A small CTC image transcriber, trained from scratch.
Model: 5.74M parameters, 32-pixel images, norm batchnorm, widths [64, 128, 256].
Data: trained on numbers of one to four digits printed on busy colour backdrops, 295000 training examples.
Rows from block 3 of a small CTC image transcriber, named by matrix and row number. Rows with one number belong to one channel. Each number is 200 + 40 x the weight over its row's rms, rounded and kept within 0 to 999. All counts start at 0. After the name is the row's rms in percent of the matrix's.
Before each channel's rows are labels from the 100 images, of 14976, where the channel reaches its highest value: "top examples" is what is common among them. Only what is clearly more common there than usual is listed. The data: numbers of one to four digits printed on busy colour backdrops.
# convs0: first 3x3 conv (model.blocks.3.convs.0.weight, 128x128x3x3, each kernel summed), inputs 0-127
# convs1: second 3x3 conv (model.blocks.3.convs.1.weight, 128x128x3x3, transposed, each kernel summed), outputs 0-127

top examples: length: four; the digit 5; the digit 6
convs0.60,120,204,142,227,161,158,238,214,190,177,241,137,207,206,161,238,239,186,153,144,192,139,170,193,189,162,213,97,142,192,226,209,216,104,234,158,207,209,201,208,165,274,184,197,184,168,131,218,171,220,139,171,150,142,120,186,183,188,127,160,221,190,132,185,194,183,218,171,224,183,183,183,220,102,177,170,184,158,176,200,223,240,164,130,158,161,202,135,131,196,104,211,183,239,230,159,181,173,153,204,148,188,98,135,157,165,233,131,214,253,201,185,160,233,158,181,162,179,133,162,208,182,176,180,174,156,191,207,176
convs1.60,105,231,195,238,243,226,183,163,192,207,129,224,200,244,212,150,227,172,126,232,189,165,231,226,153,130,209,231,227,147,172,217,194,153,224,212,214,175,224,196,111,119,224,132,252,216,280,258,177,148,236,168,168,260,221,199,222,175,187,248,211,136,185,227,183,184,218,102,181,216,209,237,220,266,223,163,148,223,212,205,141,179,179,272,224,228,184,192,258,205,161,210,263,278,155,245,178,222,214,159,198,159,133,260,253,227,200,237,255,174,183,210,234,210,258,213,232,163,173,212,157,222,145,155,98,271,200,153,201

top examples: the digit 1; length: four; first digit: 1
convs0.101,109,128,211,165,130,172,173,130,222,157,169,187,220,186,147,223,176,205,193,220,212,191,204,249,154,196,137,290,184,144,221,177,176,64,227,176,148,145,151,154,122,198,126,194,172,198,176,208,224,175,189,106,183,216,196,193,169,146,202,214,255,181,140,218,177,218,177,204,188,196,208,230,188,153,241,149,216,168,189,190,244,222,162,227,108,149,159,221,231,168,174,165,166,140,132,179,159,150,150,126,193,173,173,157,150,166,212,249,219,194,161,198,162,208,159,210,231,138,176,146,154,230,140,199,211,250,170,142,172
convs1.101,094,256,221,212,201,214,198,198,212,191,140,234,202,205,95,192,205,175,266,194,208,209,214,176,149,183,163,230,247,241,185,132,191,207,153,177,189,173,260,68,138,198,225,242,179,257,173,210,114,213,154,209,255,193,276,214,204,216,234,156,237,205,194,224,220,252,179,191,179,231,183,247,259,195,166,155,181,186,152,202,206,163,196,182,131,255,150,242,240,181,228,183,208,237,225,217,231,164,171,177,164,222,215,253,103,203,214,175,161,184,243,77,180,142,107,166,206,210,197,209,299,164,238,155,218,228,159,181,203

top examples: length: four; the digit 7; the digit 3; the digit 2
convs0.92,097,159,180,178,131,275,254,217,185,145,191,234,205,229,218,245,213,170,154,190,207,157,206,187,179,151,152,208,204,153,202,197,113,130,224,162,264,142,158,195,100,203,223,157,209,188,232,162,201,186,145,145,145,192,136,209,216,131,211,248,183,127,130,217,132,211,247,165,183,177,198,149,178,232,219,185,108,187,176,174,255,229,219,206,159,236,199,176,157,190,138,154,178,191,190,153,254,220,194,151,204,172,146,202,123,212,160,225,197,226,166,197,206,247,123,203,252,224,129,224,248,190,151,173,208,200,230,90,182
convs1.92,103,210,215,239,256,232,174,177,175,190,138,178,172,225,115,222,174,107,202,150,215,187,193,177,115,148,157,182,210,145,176,180,172,196,144,129,237,173,236,64,124,174,170,190,187,213,206,165,115,198,181,194,232,152,251,194,163,183,211,178,168,206,206,179,158,207,172,213,121,144,217,149,206,213,165,219,130,201,152,203,183,217,154,185,165,175,115,180,190,212,230,207,213,216,194,147,151,191,138,168,182,205,201,161,116,172,198,156,206,139,228,94,173,168,165,243,178,218,122,224,211,156,229,165,199,217,155,164,159

top examples: last digit: 5; first digit: 3
convs0.14,097,306,135,197,221,154,174,168,232,231,270,230,121,243,182,217,223,161,196,169,167,165,252,134,159,206,222,225,104,181,159,163,266,129,216,198,223,194,237,141,232,240,181,173,173,181,217,187,136,223,121,175,141,203,171,159,192,181,122,210,224,131,187,205,187,173,174,217,188,190,191,238,179,195,186,279,191,192,249,125,184,242,171,181,200,148,178,141,157,258,214,184,192,186,225,169,208,128,152,153,219,211,146,144,139,250,174,166,151,225,193,237,142,155,155,242,181,168,182,197,162,179,171,142,253,195,206,173,126
convs1.14,087,185,169,184,201,167,167,159,224,142,161,187,184,90,232,173,178,168,197,254,260,147,258,199,215,132,179,199,173,170,176,128,233,261,140,298,219,221,146,204,222,231,224,176,212,173,217,191,253,219,223,167,194,221,207,241,233,177,230,133,199,217,233,173,182,182,138,174,216,161,178,89,235,280,116,202,203,148,152,178,249,220,222,182,176,205,133,187,190,213,312,189,167,158,145,188,145,141,217,185,218,224,215,215,263,231,182,288,131,194,189,245,131,181,192,217,186,169,245,148,190,219,218,238,209,195,173,174,195

top examples: length: four; bold; the digit 5; the digit 9
convs0.127,122,201,197,159,182,209,182,236,157,195,226,197,171,260,216,165,220,113,219,156,123,155,207,177,228,244,263,160,133,149,203,243,230,137,166,173,242,160,178,99,199,238,222,219,175,213,187,152,143,217,179,197,123,133,175,159,197,170,175,211,153,143,122,249,171,219,190,188,216,158,193,168,167,196,166,143,160,198,229,196,256,144,168,150,239,235,219,165,103,260,152,222,217,169,211,144,174,166,123,185,111,111,141,143,206,167,181,150,170,212,186,224,185,230,122,189,182,234,176,186,192,191,183,184,192,207,166,170,153
convs1.127,107,166,205,142,208,199,149,190,239,197,187,180,117,202,157,149,260,189,217,209,161,178,162,165,111,151,186,111,162,215,134,169,162,248,154,145,250,189,188,221,173,164,229,209,241,159,184,207,241,215,146,197,181,172,250,227,202,279,156,202,146,198,182,156,151,187,190,164,166,151,239,185,196,228,256,218,161,163,95,167,177,156,142,242,142,135,196,196,206,247,259,225,139,171,217,150,129,209,177,194,199,197,199,145,236,136,200,142,145,182,221,226,179,209,211,274,223,200,230,203,159,285,140,172,269,195,198,156,162

top examples: the digit 1; red ink
convs0.2,096,190,211,235,177,157,174,179,245,156,200,211,295,171,137,211,250,176,221,201,190,202,146,277,184,215,242,260,274,129,233,167,193,169,202,173,211,187,202,178,247,173,154,201,213,166,176,223,247,154,205,113,244,191,210,173,168,196,238,153,202,254,191,215,205,183,157,285,207,253,173,262,246,185,208,235,273,192,213,228,296,174,118,298,201,219,220,252,242,180,194,205,200,191,175,174,232,229,172,161,150,165,166,139,192,162,149,190,248,178,198,196,216,314,132,156,219,206,221,192,169,244,226,207,195,212,146,110,151
convs1.2,105,173,155,192,224,112,144,144,195,198,158,190,206,182,132,142,199,237,216,153,203,221,199,174,162,201,192,208,197,228,187,190,150,182,96,187,181,158,190,105,139,159,207,238,146,255,153,208,128,151,150,185,194,146,239,198,207,191,189,148,246,234,136,134,194,187,144,151,164,279,153,169,171,111,217,140,189,156,154,205,172,160,152,186,116,165,174,200,140,194,217,185,133,167,213,142,203,185,233,178,160,171,188,204,135,185,149,190,179,178,169,202,174,132,123,198,164,201,155,189,210,149,256,210,167,139,174,178,194

top examples: length: four; the digit 3; the digit 8
convs0.41,103,176,165,209,162,179,254,198,203,202,266,141,207,201,184,216,276,184,182,187,219,214,216,192,145,167,180,131,155,220,245,187,165,179,256,171,227,182,193,187,127,287,167,194,158,216,130,193,154,221,140,163,208,209,192,198,237,164,116,148,208,190,145,120,170,176,235,172,173,195,150,291,193,133,189,187,147,170,183,157,262,214,173,142,162,194,141,112,135,236,170,193,179,197,239,164,153,133,132,200,141,175,109,127,173,183,171,178,225,192,176,216,155,184,158,201,171,198,181,216,194,142,187,132,212,133,176,205,149
convs1.41,088,271,202,236,158,192,164,189,151,188,189,192,209,136,251,200,270,190,205,247,191,121,193,201,154,137,268,223,280,115,128,175,195,159,182,210,215,144,203,211,129,154,196,136,257,137,248,213,181,151,244,199,185,216,161,236,190,220,226,213,227,223,150,232,212,175,208,161,208,180,224,191,191,229,247,141,176,221,226,222,122,158,218,221,246,177,209,130,241,176,157,184,267,244,119,254,202,228,227,246,166,196,201,214,241,177,193,230,246,282,183,231,215,241,290,249,204,98,205,192,181,138,182,135,187,206,173,181,173

top examples: length: four; the digit 9; the digit 6
convs0.76,099,146,269,191,162,201,202,163,251,170,197,192,153,153,181,123,210,213,165,182,260,284,142,224,206,149,163,163,223,252,228,127,223,212,200,223,176,184,154,158,175,210,201,147,166,213,171,147,160,113,219,167,213,204,162,213,154,133,223,153,168,206,192,168,220,157,209,170,224,183,205,250,200,187,135,153,123,250,207,147,280,148,200,133,164,207,160,251,162,229,184,185,191,199,188,146,157,182,179,152,113,142,191,241,177,193,229,248,119,132,121,168,183,218,118,223,150,124,173,195,205,177,211,166,182,209,169,172,201
convs1.76,095,188,213,210,193,207,86,176,162,195,186,157,180,95,177,195,265,201,177,163,197,200,196,144,245,199,240,217,224,217,208,175,191,177,185,208,119,198,179,148,231,212,169,174,141,124,176,150,216,178,197,238,185,171,124,152,180,200,206,158,140,200,177,221,239,201,177,212,285,179,221,158,274,159,166,139,266,101,170,203,251,146,250,236,183,129,206,255,149,114,103,250,255,184,182,201,187,238,199,207,141,159,210,189,270,229,180,189,189,189,215,166,168,201,161,170,214,191,246,132,184,203,218,170,149,260,180,225,198

top examples: the digit 1; last digit: 1; red ink; first digit: 1
convs0.30,102,226,137,196,126,128,224,239,205,223,227,208,192,154,211,181,215,192,176,136,142,242,45,252,264,157,140,148,165,172,162,242,197,154,240,184,221,205,176,162,202,238,178,174,135,197,127,187,239,153,188,252,244,141,162,87,172,202,202,162,204,176,128,171,229,163,245,192,206,192,250,231,193,133,143,177,227,163,219,195,202,197,174,166,214,173,228,222,234,203,191,231,176,189,213,181,163,160,194,186,121,216,95,166,142,179,153,129,161,235,163,175,171,191,151,233,197,193,165,223,164,206,171,231,172,183,173,219,200
convs1.30,099,179,189,231,239,192,237,146,119,220,185,166,204,243,119,214,153,188,203,243,188,181,269,167,179,163,195,194,189,192,232,170,171,177,206,124,234,123,202,194,187,210,180,193,210,208,188,167,223,143,134,168,162,159,204,200,150,117,200,204,184,251,121,151,154,236,248,136,180,215,187,218,146,189,223,126,279,137,189,198,269,169,214,177,209,183,107,104,134,203,213,205,200,270,236,139,198,226,252,193,110,198,207,179,210,157,159,182,237,173,154,208,213,240,171,209,167,254,170,172,213,134,255,169,153,238,225,258,245

top examples: last digit: 5; first digit: 5; red ink
convs0.126,095,131,174,157,191,132,126,194,188,169,151,192,179,165,273,224,180,252,257,219,189,219,188,186,189,234,125,231,174,207,160,232,194,158,225,228,200,202,91,180,176,194,196,185,156,203,200,163,231,252,139,153,188,193,140,189,257,181,193,231,189,185,123,172,220,207,169,151,246,196,168,198,177,219,203,158,168,133,193,166,176,160,176,105,190,154,199,251,130,188,167,200,206,158,195,158,168,124,170,172,180,165,159,152,126,134,197,184,139,186,212,202,166,125,141,156,202,230,171,178,210,224,100,229,133,135,135,149,183
convs1.126,088,252,199,203,118,211,141,208,203,178,202,276,148,162,191,226,169,157,164,221,186,181,195,171,169,204,248,175,189,221,148,236,200,162,153,171,253,148,137,221,195,186,185,172,220,259,259,192,224,201,221,208,177,133,169,226,234,238,186,267,130,120,146,197,179,207,255,166,181,145,118,146,250,166,199,146,180,242,174,125,226,197,214,139,160,182,153,205,210,183,125,247,151,171,222,231,134,176,228,194,206,192,189,192,195,112,164,168,130,212,145,201,108,192,170,166,311,185,214,203,181,203,163,220,206,274,242,240,229

top examples: length: four; the digit 0
convs0.105,110,206,224,177,191,177,215,164,229,201,189,137,89,198,181,202,183,183,94,146,182,189,127,156,141,244,218,175,152,136,194,131,267,167,170,204,171,229,250,178,119,187,134,140,236,136,183,170,159,171,199,147,197,177,194,186,198,231,147,189,248,140,139,168,227,170,223,210,232,173,189,216,223,221,183,238,154,147,190,173,182,170,170,162,220,198,234,171,250,214,143,153,148,209,163,211,204,180,144,183,203,221,128,144,232,170,206,119,111,179,173,212,205,158,154,224,121,117,240,174,194,254,159,174,201,214,237,178,159
convs1.105,104,220,201,190,242,174,245,65,258,184,123,217,237,205,157,203,231,252,167,196,249,179,200,231,155,112,135,177,228,222,210,267,148,220,161,206,168,194,258,175,167,192,315,236,137,203,229,255,251,183,189,164,206,198,245,232,172,229,205,242,220,223,203,194,232,238,143,162,212,266,174,197,248,190,202,209,218,196,180,199,211,168,244,187,98,152,239,261,213,166,293,194,210,247,214,181,229,258,219,170,201,191,279,206,176,218,181,277,232,185,195,157,241,200,182,195,203,250,171,179,184,183,255,252,216,275,155,181,248

top examples: length: four; the digit 9; the digit 0; blue ink
convs0.45,099,119,171,155,183,230,247,252,171,174,188,156,228,196,229,121,191,177,212,199,163,206,126,188,176,172,131,198,194,156,261,223,171,166,268,158,254,118,138,207,169,237,215,201,150,159,172,238,168,159,243,230,222,176,182,161,180,163,225,214,152,153,90,150,176,170,209,120,190,198,196,166,121,136,163,162,176,268,179,178,248,166,189,197,197,204,143,195,173,238,134,269,143,183,195,191,233,179,149,128,114,182,205,204,210,159,202,144,215,193,214,200,144,249,143,196,227,195,196,215,211,178,144,119,230,173,226,175,225
convs1.45,119,174,250,181,242,222,162,203,192,237,157,169,83,151,153,125,141,163,181,161,145,173,220,184,175,166,189,215,179,139,148,155,177,209,110,205,219,141,191,188,211,99,162,192,178,150,165,219,167,142,171,195,231,207,209,210,176,221,193,188,213,177,142,267,171,176,154,152,190,142,201,206,151,209,208,144,111,139,213,210,161,152,139,228,159,168,178,201,194,222,189,249,220,179,185,161,163,230,184,202,198,236,137,184,236,183,221,128,146,186,198,168,209,188,143,290,153,101,163,123,231,215,220,155,164,206,202,203,156